config.yaml
model: "model that answers yes/no questions on an image's attributes"
train_examples: 195000
encoder_norm_position: "pre"
encoder_mlp_ratio: 2
encoder_parallel_block: true
encoder_inner_norm: false
fusion_encoder_layers: 6
fusion_encoder_activation: "gelu"
fusion_encoder_bias: "all"
fusion_encoder_parallel_block: false
fusion_encoder_inner_norm: false
fusion_encoder_num_experts: 8
fusion_encoder_positions: "rope"
final_lr_fraction: 0.05
warmup_steps: 220
Rows from block 3 of the fusion encoder of a small model that answers yes/no questions on an image's attributes, named by matrix and row number. Rows with one number within an expert belong to one neuron, the router's apart. Each number is 128 + 32 x the weight over its row's rms, rounded and kept within 0 to 255. All counts start at 0. Numbers have three digits each.
After each expert's rows are labels from the 100 texts, of 14976, where the router gives the expert most weight on average: "tokens" is the input token at the peak. Only what is clearly more common there than usual is listed. The data: made-up waving flags.
# router: slot weights (fusion_encoder.blocks.3.mlp.router.weight, 16x128, trained with AdamW), inputs 0-127
# up: expert up (fusion_encoder.blocks.3.mlp.up, 8x128x128), inputs 0-127
# down: expert down (fusion_encoder.blocks.3.mlp.down, 8x128x128, transposed), outputs 0-127

# expert 7
router.14:122143089101133156142163170098160112190137131102076120099133074098113142140154158132139160134094115132077114140120156155132174225178160079122088142121141129124123107197115131134172093125200108081120074134092110138145106125123143122090168130158132065088175140126109128131179141122109107123115176131178088047096152147195121161113195099149094167109128161103130127180162113110076178170102
router.15:139158157074162133085091145147127087117096101134149162092110070096120135076155089111092186188164108136101065178080132107126133104113190117115117165112100156137113106171135161083120103130142183129117112194095128125176113089105192168194196093131161099139169117111137132151133064133142113121137165115133061104160148120143154134103145188116125183091181147171135108120109144066157163150147
up.4:154148145077140083118100172156103157117126081144152087093191066152167119069098150137096155120170120165135186103215186103100097090114104164120146157159139132148150041099154114135088099165151159054134174166124130094107066152143123118139132126101146154081161124111107107146096116148103113125143052133119176188158144134175151141117095084161130154129116150114092155121164127143098161072115
down.4:070161098148095154148100130117112112151182108085117116097110128153119106137122100136085161143145171154094104115147127078133127199157204077160102145114112108078129193147114131103182098116177125138080120082068069084116124087133148137125133140194173069116159099123149141144182125156191125106108183073132142104136123163059185167111085186110133156115165124080121111145123103168156123159136
up.5:059110062156123152122092164188129113116117155148098132224144132217100104133146071159088146152109138141101096099145174152119073109106172166102137137173101121116109151135120147115151133133119096122128143093154142113184125158093119161139145111137098100123146088132103093170117132134104122153109139055139197160107173127195111155149189079096129082136165143144104140156114073161090101143043
down.5:148132111105113114135071121118136146103094154202100135097140105107082078099138135099171148149157119127151144163038106115142150092193131067126146122127106163132128160190168073119115138148106141102085184112117176124082107175205185114192134093073068182149136139152159153079139123152157122085158108141102149126094153102099156090090112126099140122136150159091131164136095124096176156181089
up.6:172084135143147146116139213131144135100082139123072104117096134137120150114147150083117144145161119137135194151060097169150095148118150110077106185090171152108187119095118159126091172163178108125114118144150117134062129167148125083109139120123188071118141117099112119122107090100104102129078132114154187054112132151145179083130094106187131182093092183139169158153100149179083123143079
down.6:098156099156140141133115134148153098108154161068153099182183090196107183164144091164163150138157079125084205110123103115089139115145114104144167098202078107122121049132154159126154132135123053125156127141047138062118083089146131100108174139161137162118171115149149129128106152147107164111147095141027128132154118145113087125108170116127154085122164140130139121114148158105099095082147
up.7:161120188087113095113147151110136148180075105162150078065157094106112131116182123176126118154171108148150119130085174117109120130127141166044179159134107109131125085127115110142111153079116166058098131124144100040141108067109121159203076132144167129120139104156140100124101139213157116150134107153161123136188154134102113147103084129058133191140139156115110157102160098100115176129140
down.7:134114096087151149158095115144080131139103144134106147105110087163077126122071078145123134173106146151113067110146186135193133156139150123182100148126122133139061175182099144083103111152087122115120083093147179114168112099140128072166153102109155110099143083080193169175185082120118081129124171154143117138117116079160162113112106141227124153188119139120106051149128103119139170141123
up.8:138111169062113099172132077185136075161124128117171106086115106102171097117146134071128105151182099146118154120101105142197083134195134134075124130077134126081135076145164119158098106085088209171134125141148149134110121164151133058084140139111134121087153118152182120123149107158101170155132112140141024133109131125130083170093144135125147143158168105117165093154171075115191137112129
down.8:164149026131140174188068153152117172158117125159137135164181128131139152064119166184143097107154150145133142158115152108107148165136122125108100111183135099120077109052113199144122123169140108101124106122158135151089098166123127108172093121151139148146111070142078132108137146140111129139072184183115142046173095135104093115139153130094077158098112130090078182141073154145086109139139
up.9:158142142127145114116118157172153145133155136122141086114115070155139166141115113123145133166097154126118169121177111107119050054094127056123128150135094098086136101125157161135162115104046148071131167120118108185117109193138154189097140137096098132082143108165127204118087171148096152100140072113174152194122144163154116077102114122122163115120140090082192108143153215113106154106117
down.9:115109105097160184116111071104203109135138116131097109179136128145122157104150111135118128110189156112177155173147137144144120158159096150111149132115142112158094121091141115189062115091108090109127114119163151087139097105116149102094157132143181129150145132165083112156111156099189128143081150120116148072192113035102158129163147092050126166073041148189109178168097137127090139122139
up.10:151120201090084133168113096108108152186157157120122072090152186108168161175144134113187139138137115121143123158116083107108067095133131129204191103109145161175076098116156107117034107094128149130131099141127106065127106111120139178145122124102146156105097102136175145075116194064116110093094190161117123194177134114111142132101125111121127106125112135156167077139137137082125174163137
down.10:149151110113163189116135106094101142101160120120115177139010169178109109100060120135092171120104189143068117138131138150153194119114122123131133152077113132138097203130073137131164119179112096105123068132189170185132079112116141128132156058168121130209108175122125117176116118139108087114135144141133102116106090095138115081157123117121161135167118159073145122162090103148150135118140
tokens: "grey"

# expert 4
router.8:123125185129139138179123112104083168088139162126132106142088123086184107116144170123149120150128110149165141188128093129128188147120140134095120073164155129200151140081090090151148101146118120114117085141157125079133168075162107107120137103169117150185111159154127107186121077068112174086115173120121052131094115146148104139148154173174208165147062082097114171153127111076171107170111
router.9:117056192156107125141098190089123178173105184150110066103128148113194134107165170158187138140133111103140098146129073095084107104158120119092150141151138123125142089085111111119097176160130166097117134117124098120182111091106150192187065138125109177118121125178167116120080191114077108145103115144087105155181181131082149107070113090111108127163082090142115108113160105129116131165155
up.8:096105124158141167140148107152162196135102144113120124141110087132119127136087124117120146136121132130108049139086142106133097176170114160121140139188131129112123145197062156158124152161123036100174082107146153080127159127110096177147111105088088174119178116184069154100165120109215101131162139145131210123126099137073102099146153163156086143094182120104113121101146151121122115057092
down.8:141165139145138087199115074092134111163173098139128132148190117091138112112167122122109177096156118123106158124161186140115111138110124136105121132072106144106097121124117144166108120106139167118036125165088149148183101154142231054129174129116122101218077164145158083118104121117076089135088143121137148125090191082159129124092103134100135136134119101187157098100152070133125150165107
up.9:112146084087096181154061127101143176164147112131166134111144148133139149125170127179107103089107113083128176090153130163088148138188102100160067128072158119133091113069124162082084187142141135128190127098091129077145082122063150124159123101135137185085127170135109136094151182105187115109049158129123175088128157153158139154152195133083115103146119129099138093128147150126123137179174
down.9:188121152125114089105100171097055102116107219146118083078110119136139116115104147130150100160135161118123103103127133113160102126115161168104139187121136172121155083138175125125164192091143179207135192128124109188159156108146093127084074119148113152160130112166179186127101124167110127107177110136111047101139102141078090085136113141110112077141127139180111139109134094133071148076097
up.10:125133082126161116147153148142082121123151157166147188162135156149105144123146191150120091115140135176151124086143131162196185136175152095170134126146138109115138126096152086109174093107078194120141118122208074147157113138110120063101096146151175085119172178109116132082149155198128093073137113096097100163110090082107091131084114101167081114061093131128090186098104116127106094157095
down.10:095128168189095166122145072127094128126089129128122104068139165133104083146085125124118148136088079128108182111174165121121120110071069196123057111096056155163076142126122139118140170153191113119121110183137069146145121066107181145123169129186131160138148121119112187135146127153162111148130068154124145110108104195174143135117144077104097161092176073122164115125130149149143132108175
up.11:110151165185124130140066098075099139086132155130079155142139145098184106095082101131158130148123111178108173129105101091123102163138152111113167136120158163152154131104136151162101127134154165070165175087155165151110131094160132203129061144114071128047158135122111164074113155176131127107147115090114105125138114147141112113165144113043096150098156166065136139074141101170115192133198
down.11:101107093100112105132137121135131158140141148161159133083209085122125129148198193163107120134121176089148111159191161176110109142128128140098101159124096110083102118065187110141105134130113115155084157141116025107112118113083132142119152221153178112137121170095106096138130191140105120167114186124095151095107162147153152141090110054133109092081106114126133107111100092152201135147140
up.12:093157133125107146067096175130084099097167108118141119134113161109094091096144068115102154123158130122099140136106060153170078113128119082144149091155105095149089171139181092183095159215101161108160100144160113188134113150193107143166166119109152125111098125151181127134140072164133102207120181130108134165126126157108160119120113166094131143107093116038168123074175173107146133100124
down.12:153158173144095179134143113149168138090144173167141124149178192159126124152204164106095088094095150085123071130117162146117122103108096119103127146051064125179151143149124056095172154108057109139105127145129178155120114076098110113107104139111120113139169086098180103130097177166141162094153147170126123133108090137127079150174105098129132104119110107202129187176078123071110119125119
up.13:160140183174111161118178119098065088170124144056097146051110116156118152101131119100133170124124124172124122150165094118086130089143135125148186071127160113076136121159126143138141165106163188109105133140133194085123104097098131156126163122060130094168124178054199084121086104135114109106107098121149151099153063166151137144177151163140135115155113110089181169122115122148102162137064
down.13:126125085113147152137093089139184201113132081133139131154130171073132061110107171132109099149134152132142105157104123176169155163118074138130088176138114073172110115108061113127120122141103099173139106159164061145104104101167132143131115167163120161116167134142164182105125201172160143142150139159072112178113151085121136081154047101123125098068138174162109111130096126044137124088126
up.14:117081188187132193130071177130118125079171129144094108161080074127119138113182092074043129121153116087106145168116169163121136113108072132103089100170118129114131144127135130121105157168154106097159088158097132075169098150173134138184098104155163066138166142104156111143073119155168149158180092082127163142169149149097115094182095110105141134093184143108144067123167138119121104129141
down.14:100151092113126085154121058168103128141196147120126138104125170154106185131108126139127115131089059211142215115157148120138112148149175119112184131132087141115096113135161137112121152107106137155051180120181170172146060121063122072110090132128132181126119095106141200184138141130209149111131108133075111098128127107127124105095166139099126086076111127149140169140134094107101141107120
tokens: "white"; "brown"; "orange"; "crescent"

# expert 0
router.0:153117048106178121100158121196109138148128135092079174140101057141122111134151149128146113123106146156094117181152184121108175149102121142154171060149094136135104163148078138146122097150142095133131083151156160138144150127101110146108171094141197060146057142143090161147122141103106081058121117160141176171126102106140097160085176128183095097175131123131124083172134113071149184143087
router.1:098154051120105110120171142185076078156160076089113152119155079116088102123103075142128125103094138215094131102102174092139126092195100139160093122070143094117148130121150102166144086178105131103144131094150112177165127119091166073137157131124180099072130104127138168087154115101150083105129131127131142102160146185152085159124214114112109094150115127152182126147141140065113140175144
up.8:109094165153116124146181099124135128115159184098132156142160116142138128111159096120150117143128084119161095145137154138165115152134136140129178165155107148135115084077095124166077136102132236148115152117097131107156104081077127144219110138132063153116192163124109154080078134069144094083101119160122139199203125130136112135065164126125158082120110093097067110094134116162056149146132
down.8:142138136028176167190058152118100138178154136173130135109102138114121108156112088087131143136122140148112076125144128086121083115119108121159100134156091086183083182167098101116207083132098121101132101191157100106099111157128122152134166105120199106124110116170130128135188120093098148156182178123106066104167117130137137159147090108146119135160116148165178068157108134050154103121129
up.9:192103206114132155163134154067144139142119167146138109049120138107113124141141115177187129129193156071100099143128141136122104144159102121104206111137104161128151123049088093140107164106119154118109145106160118062137119082109141139197115123061139112108124097187166166082121179120162087174172155158138066113125169187122152089117128068122121144104104128157115121107117120144075158142117
down.9:154126116097152111157123139175128164121148152118096144168083144149117125106118110105102161187118176166119105150164162097168177094130155112171127091122107134181049182170092103099138048130143119073168149135103171112125091119071174129100107112170131132146111186119112154114127141109079102137107136092100136125127145119154097107108118114158115052123169222116153047200158139123113137163066
up.10:079115122146164151150185111151137171114171099157143149098135115146140092121122126138114128190179080166118139103124146165114191134152149163171150106096176151125115150132150167069095146142128091088138143135154109108121066184169092061099105110107098128156143090125119154071172033121120155147100150116122120144138066139146127130184153117111100169101129082147045085095132115091215077133141
down.10:152059092118123144121148141104154127070082182078165119095093176101169150083114186131117146116057115119145104114120127130132076161153174152124152182196097206124149137142108163157090171089163116164083112128121074139146145154118116160109153200157114134095136090108117076143091175142121054153143166153085099136106181134099101157088131116148158153120107122072154109147129162110062147128142
up.11:237070138153136152138134112162134167187163164148111107109070140123113139107132131143169127156103107098138068134169106127174136042176073144108187138137110097092121176061068140103078125139093188081073164152126162178155121128111136159126078100148158095145147137131106142146114170102127143100144153146101058166139139139089138115062138120123156134151134100092149073146117116134111115146163
down.11:115179122075121158146084097100097126107082114043114135098078161139128104113096100067145157172135148160131091106149196147114164159110178141190166131114129187106172137140095089156103087154153135100156089134131136071120128112134203146140145091129132110124100121145217181111178118167105100152108116091123124120111103125199123087168119167156130085141102093130140110151135055115109187141095
up.12:069085079144131103109102207149151122142205120100135158121113174132125125140149149110079135123066148100109174093128158130176063116143095163094131123119153157149229127091196147137126138170129070114143150166054130122126181142184148129099080140147083090115127132123102128114098113069162072102109148125179141146103104174146099122092156107120120091159108140135127176091072156128125171146144
down.12:117134055098119110095133137101105132125101128147146135166132069160188149112142105099155124120148164154180126146127042095112153091113111104138119089189131100136155106127141134169142087099173142145104187129131091087149117173126075148102125109110087166157073137130151172032089137168161109160140107088103135145161149083088137125175107172104218122113174158163102178155098118111192111090136
up.13:029175166101125162102130101148111105158148124150126136146120157190120116109103085112151171133076173122139200085158194176108081072111114131129151137113108080126136163122124132130122155146137120144159129118105165206096111092140116182128153158173110129092077139123123118137149161106184132102113117136122128176111154164113086127146089069141159190076111175099152134137030149088145096080109
down.13:171126090108115083068113138076131068100113118137125149098147098110107160127154137172128127156177130122162111180142161075147105094103083179164162134113173123167120151152139154113130112160117210095143170098145138071122156075135096072122064108095155143179146142153155138059066108128102144132181137087166122154120088065131126153111203146136126170160151043108114115152179120124127157134120
up.14:027138151209150166109136139178147173122084146127126154140195137113201157124161164194156138127084122062130121119180126109095145108140164115216123115158096120113118084158155091107127112124128127146126146146124094118128107113154104084137172090132143117149156106117149140136137114121100138139137070120124072109123127093102158145146138153122127134101154157110059065061094202086067075121121
down.14:228050127100084085132169139107137107104127123113131116087092154096093188137111140111123165128127103200125159118080091134067110137091180112068183153105157141128116107111107134118152171193077167114155117140144135118139141105078155175143138171120095125133145116180087099099102127100121101144145151137154154140152069144120134158140108113120126161128076094129187194196131098128193106138072
tokens: "pink"; "red"; "yellow"; "blue"

# expert 1
router.2:130131093095142115169106164064134137147105155156103146134116134169143151111129148135108125091082162132088113112100158118086174130075193109116140108133087126186136106166205150110154090088139146209199098157114125155072081110148085108145188107143114106107100111123143129197121091078158126159081176124086102152081111137093155056125085142136069164137134109156148151090090168139150120070125
router.3:114090106126110150093086123132116135160085075144183146143179082086047124148096170108102151116163113128102131118125172165110090201138136175110055149134161084141107163098143150096124166202148179124106179111154120082151159166144125149158109178111137131122139144113086083076125135136150098098169115085104092081150075168146096080210099124138133162158162143136083119164116132168109111163108
up.6:101114164156124094100187156147128082151158136117105134138094150100176150126157094144118082173067098136149108163112143114178135114107133108105143172120108180178168134159163114119115095087060126137134157153140092109141144092109117127169152100151077128131139127103174107168106150105176152106153090163169119185070127097114108078109180143122102124101071005148116223098098147123166154140123
down.6:086052189156090070119073155141098119159132137196139140161094083165069176131131139142079147146133081155177098127129151112121153098161146157059197152161137113093126149136113071146124164113134080139089181167142077135121150159131118121086110196117132147189109135188070079123124153122177152130096109126197125091157130142104138115117138120151111079166157154139104145115101104119086111095109
up.7:163123166139137136184144136086160096136135085144093124110140136129164139140147120128184137125128159105188178162126048182127153132173163073133119166136152139120120148164108156159072149084136101062090106106076103101127120096106115090098117113116135089133115174137067122152114120150109149107120115160107126124220112103086124063170062137165123151084081064088178147146161180156146167073104
down.7:092155128056147057093120142189116189076146135078137161098059122109078125141111104094127123127123089161119061142174176070142092214116153139180124137130137088155065128096148133096177114151172148186118124165156178142101132131171125154135111143135126144186108100127146073148134096123151120080171148108113117134125153118149100125116166094175064173157157129089089141120133103135121113107178
up.8:144116100146168099129143166090118087104115132122111135166137174143172169093142172110187137160110124111123146100114099168170079119109102061102168125084160133109184139144072110143160144133114113067076164127121138145207201104190110110159123162171148133144089097148065126120131170157167131098096051116135117140128042114104138186113119175075123128148123115124100157081089127113182102114101
down.8:105074108125097195100064105148095126131154133094077108127203101119072146137087104110094076116152151181123137135159186154167117195164114186113045120155082116100132188175163168103100085122117138139111107148168168114149100110091169119145109128110113137090141149130241153135121088148150125120138183143107123083106139147127177085132172094144128106116124139098138134162148091110104130106163
up.9:082123159118141129129105167155146125154137111172056097134160153101146139130151155133168127161093215096109056149071131117129138132125067158118154112146121122155143155128143072130099157132164151130113146165085109138142122085117100195058161080129159169074156139186155035119097129089163112120164145117085129162085163101156105081151119135153213112147109153112073139111138164137119072114106
down.9:134134055131106144126161126127116179085146116161162167174100103157100085145156135096138124137111054127120202106145112128115160131171169119111141144113084077119120159126112166133101132178085123122124172120161129105114152112069127043152110188161142138192111118104153168049096140116127058137113098099086147125139077140088184140152194138121055087117155144130151160199102129118116163135126
up.10:102108148166131179116067152064105183136096115156079156129164180116137147114167094183105191088136194142142110135103113081117116125114056092088134091061152157133087131124078070178103099058131120167137115123112170121100130117117181137145133134122136129133064169157126135203143148104108189082057134141147080096145124175147097102178138125132146116146130180130113146121147112141159152120104
down.10:138100117134090123162151097125192072149151129145139087107152127153188189149114156114130094147117132132114170081159125077147063125076097127075106171130136149116219136152225142073121130112152144111105170129135105127146137145070135055055085154171124145149121115116151075079123078155118105121166128103140183137127091127097156158130110111158118104102138082113153130097112140186106188131171
up.11:108047142187147127105168152117133047129154182149082178131158157130172168124135143090137130116133083108152121148071114125153110058146119115062093105135105137207112098167121125124089118121109176098125143113109153122151091106144128143129157145149150049096123107116172182159157144105176110156126089163132140200100178107097122113100187150144122161121108076085069169095095108104176120134142
down.11:146116117099068108056080196104130159118112101154141105132098086138187121121161067137088085142141130177204091191158086123073177098123150101134160169125139074163163113136130133165124113121139100132073084152180088141103159124112115114144098138154133213173157127174148096112074169108124180125139125111144165138107088106112097118163147146139077091163099130153054159135159148125112119158135
up.12:145122156148138074132157146091114110110143164166064198150107081118101070074083154113144131108161117101092089084141188162079170115090081186125062103107178163160096175179116176108085087185130092123119134147108126114157107132120152116179131178132110126126125176130167059116153133101140130143160143078120115153182167154157141092125179101153132181103150145069099146117104168118114110137148
down.12:160136098127077107141121144160116124126116064114119141166154159199122137103215158112116122107102152111100140155058088093129121153150112112144152113175056151153144110049161079078165158135105127146101129116104078102143202159154107164103139133130134160131155181128078120144082075142107158133103075146149104134163110179145078160127098149111130091207108152122188189110129080151129114130094
tokens: "flower"; "rhombus"; "star"; "gear"

# expert 2
router.4:092129139126145113130152096175078111142198171171129124127101139158159095110124098168069081165082102133149110101172155113171176082115060180075131086105184109182128137096170126096078159130100143193155164168091150113124090125182086106186119093136095150103157182077151108123126101125141179178141084170089106128104198139106078140109127101144153144155119126075117151131133146137105146130121
router.5:069151164125114122125195124151102056070148145145156104104084143107154127103132076140118107092086090109168141092139069138140114084134066079122108126102138144167098136093162108169140131055109169161192117143140172167058075133117093087145167106131135132094179201087203098162108123100120143151136139098163116140104145141150131168091174152095109134109091105104132161109166156117139129104189
up.4:095223137071111194150098176169148126144167113139114086155167129096078096151146106144133131122129188112067134134093153100144180143155128094135156096093078097110089149109109125122147167118123114133131142128139171169130107165160102168118138144133113088119135135087120235160163171115175108060139120139121117176123100111119147088136122115089156139120146214096124106121037158117120086082123
down.4:187081096201130125093100160126136127063131159107131119119069094121141160089068102041095101157150056126144127131132118098091103160132170092132088182169118124116118160131092120101135143187152117115115105115129137156118121135124157134148181170116084170167107135195146125095127123146107112170130140102176104119094183125104146079124099176167096111118124098134114083139125127233176136155189
up.5:112160083121168130099151144139201099116170124129108113085148087175136127177180059100122128133145095179176094152163116083112083092112118116046094189118161125095105144176137168119113159175085125129130077143109126115197143146192111087085156138144102118172083143129053128088129083112125111181116141162143104104109122122136135101117110106121132186175116115095135074156109120092139173181165
down.5:096129137168113142162120121141083084153114144095107164127104148160113175151161205117122182109087142089149116081099186130182131075102072141116168114147111141128126152079129153131183116086150108091088158115085113166133174105113156182142141158105117141061072133134156154117140178162130091058128078143094124186068152088135106152110165078090153086185073151113152172166135117148108142103147
up.6:132115097167166168090105121129123084165184168144103155096076133118191147137170141098111110094121132166153135130104111203063105143112163135141162153104171119095146018112174098138078111164135096165069072142104110144136099150113156191109157145116142144096061120108152074106112155092145155116119201167120142172141105132145120156100120096160148091050131176111152127163092131127119135143143
down.6:138131182109065070118122125096124180147106096135119085145146135100127118175113111123150141132132101157176114126201147056192155151145055116124041157112062139136099207164108145147165183131149095085151186133143054126123128127135124083087103076129113103128133159160124210134145080091133102115129074139138113145145138140159121072136123174157164142162135100132132157131166123111112119090148
up.7:171130081136168129093157167112170087083149118112094107131106137110132110108190080079153102091141169194132203139111068101118166150153162130132102098174122103140077069111097135116123164155124063129117150151097148125146211136131087098115157112087119142135081182133129175116173178156136101109092164137086153111143122188091125090124123179061142137091120166146177110094140144116142091173172
down.7:092099123167104129103081151144139222148121166132123179135096096175136137098121247125114117131112071118111101193085092128138140132124142126162120159110095161144135184110171113109064140055130098067117106159113091147109139166145178171102173076102097151096130098146076159141116056121111100087169147131156147150125131117166154110124154085137152071165112107136117110153128166167102148121147
up.8:150124174130120139103129116148096095127101171098118098143125065098175135082128217134116138188136176115079035162168109059126077138056070151120133100144125121139158117112121145128112121067129140167105157124143111045126132088100127139147150141165161132119156160151144100128118149183153148114091212115139053060144171110097154123121140105109127149126165105164116134144150087139164172151140
down.8:143142137091152116145106165127170131117155094149173152154122145141069103157112059177104124068196080170123161120133164128144186080164168143152191087128086153139131127142113087105111131129130141055107150115114081151143120157131160132118148119094092102129104074167158154094128107153122163133159110171077182202117096052124098158169092138099171111159103164129073058169109137101098107109111
up.9:094156114134127209116134110163125121108118182115176109159186124094115150061132099092107133145138106163140109133114136141087114095156091074106055186137216057104142091161118074112074122157104122076123094124134144191142178169153168141162080116134124150128109183097129191163105115143125140156131167158118160087113114057122153146143100122160135089110121106095124127133140071144108187170132
down.9:169078107105149064138145128076100142139185071178097109130101099199080149162097200168135149136128096107144081152125127142150141150119153182114227106108057156137084186073172131162158150121136111156113127134168131054150099146137118105117191143158093116128129085146096069090135123094107123129167113136100085155121140174138099150077136140105135153168121167146121141108142129111135072117099
up.10:146130101097139082209168135121122083166067133132118082175124225099151144145112168160150145143115136075145165070108109157139159125123171095074196155131207155106125120109118137088079122096111179112106127117112106122125181147179123143094093107140071180075096158072147119124150125107110121156210121119095129159132143121138094114116160109173086115145088088131130142086142137123184094106142
down.10:132139112189071126051098028094129167126130114118149163096134145127174165135099093097140128147180167151109111159119127126065152125127143138140048155073143113150128120122164100079155166157157077139187160117154196166127071139137152169061137168119152132110162124168097134132119104132084119141105106112180089065159138167122160106141065145130138151092140107148128150086100117179094112155140
tokens: "two horizontal bands"; "three horizontal bands"; "offset cross"; "triangle at the hoist"

# expert 6
router.12:140117093198120126134191096125114093172154136124074133138154124154133102128059105150162159149099116105096081085094177140125122193115142150157050124082139130088125130197113156160170091145105071118124132106155196183095110126071075102144153155147083123075103157129071133120227155108140134128130126159122118122175112088144129142145141135105073128135126164148159083128171130143062136119095
router.13:178121160071169135132104152125160135065111123128141141169067119106161105094180139094134090153195148107099099156128088164086152072103099082102190072169074126168101156124155117147096093125100192129092142158133120100151125146122091147120193068072110124157114177112158142087091090129138113100178150096162127153089140100131148150092093157159181163163147117109077139123069180111143125107112
up.6:082167133071121127132150145106148089149158092090110140115129154160121122164104106180141135077084106149140166103097134119134195171192066128149105121087168126140178120133124108065151105116172113152171088140113106161113155106160074027108107186150162115130131076110111094135193095078110077101102138146145136055100134139144114184131172120107094133187098126141129146166136124150165153133189
down.6:117102062189117110079130123133084178157082141098117121136118145154097113117093108108080172130112159137093071088129186075141095112090175169110151090122111112152216115143160101161183195139062121110092113135140129132154139110108134140172090120130100156173141153129122121104052107166109123125113188140149123155119128145122196103129119159192100077145111150133130146098215119154115132177079
up.7:136079149102184071134082150151178130122123068134100164169110138126197122090138199118124153111136163090066122126119107099128116107108090205097110156135121124104167140187067140159104075127144071091142116125197151135162095122159100119123078074116176113101124120131112135155141120112087100128151159103189172155132134135136154212107092158117125082113106101191161121134143109137124144061169
down.7:104137102138087146139124091077091032169129170129130122056176143128088112154129086171104140138067117168150129109145091167183160134080145154127086154111160174123135124084153134116115169070106158175055140146108118103117164174199096118183148141114087165082163123097115107130118141174161172095137074147069140118161129153137157111151134081139177164126112145082120168115155107164130121106088
up.8:082131099110148172146126135133140154108078164102166111179113141112136090094115105117114097096125165097123124096166130108084199141095117104133126151147093113115149198175102175132163063200122105092157099150119119117174085159098163150107125114172098196113128167140106121113133128132180112125077163106060186113182170110154158102100132143186118158101184106107114167216071116093096116125121
down.8:174101164143129119156103097118140136150164106052080093131164193124128171162148150147138135184150124175137126115145130116194100120119146116101165076124144141100136117053117082120101168106146105124125166113091150120136115068181084204167092085147138100142124107132194135141129085124099156120172111159182079105112113143074129141155058119146163111132101088125156157111087154105182100059189
up.9:188070211180113112132129125124112134156111146108121164142116177114143169142147185103155117123124137088095190130093183140130079118129171120081094111133107145195183102139137141132117113144127124157098205108173191071148117034132142093156051100120108143139100136157163127162113140119112130108115067133147119087176116106108137036130128126173112115123108119166099083119103135158123094153100
down.9:090097043129150080138116115160144098147148138133110170139131013160127129147160103153154127120127138156094091109147132111151144122161127105160150169125136070091118103129157174111154122100131089118102051158079165173096128199097091103177145151116150113130086084119072117110134089123178146087189172122153163096166131127153087168142111136158148092138157192146184149133142062122129107097165
up.10:156111135144116151108113121159110181147150107152109120131110151112137123103159114145148166136105108134121115160113167083095136129128127135121084148147128132095148130121100088127108090124125152151106192080154135182085108193101093150156170105128157120064122136126089255078097165174098185147103124137163066173187102179142220110128133112072109088081090132046111111151153104141138140124105
down.10:138102116124123112162147104141115105088128131111164133124138119135116089198143091127123105124101142129161104081139113167168128130133131157165135085116155125134093125122105194130107138147151131130115087155097125089149122069124176108100086121122106108175115122127158067168142174086165081111163162100058215099047116097118060145116122122177155125219167133233179116158088154135143095096151
up.11:152165125137140140095069172122079148121158130094162167139087125116096167126172186049096115105173139154158108140181115108129132088105129124133197104170103157135153180136133120054111134133100080115155150156098085136146170122144187059085135128097157105169108114157133095148145136194135120043132087111152051136118125179121107139105212107084149139114144097127101160108135144088135144138093
down.11:101126168101162132142161119125158061094154151151114142153157057166123102166158146124106094146150080132181125158153086089121080169108112122116108116173116086097144072126123150166123132115114147154087177159143069074139120081068074159175109134161120139176102142156130133088122124082197152209116152096088148138072127118123127132110162145061062141138153119164142164188153085111155162114107
up.12:162077141177144152122105133124138225114073169121170150149130124151124143152136214150158129115157154120089152120118087138120106095160181115107158110144169077102098097071072132140174159145129131103139114114121137098128093143102131165121026145108136111110103116162126134164089174161101143137113138136127140137184091146079160093118060136149094050156091185156144118116146117187086098069112
down.12:130126125097102114110125159207119044109183101107111114160129163091114088115084037141120132080113081124135122123054129121118164150074082191135121119150154150162135162169183104156132133140095098122136131166142155163141134154170096103131221062131114124108125167065136151153068126106183142135166084147135155139128171087138114154125103131080160168152110110115105174148146110084175133140141
tokens: "diagonal split"; "three vertical bands"; "triangle at the hoist"; "two horizontal bands"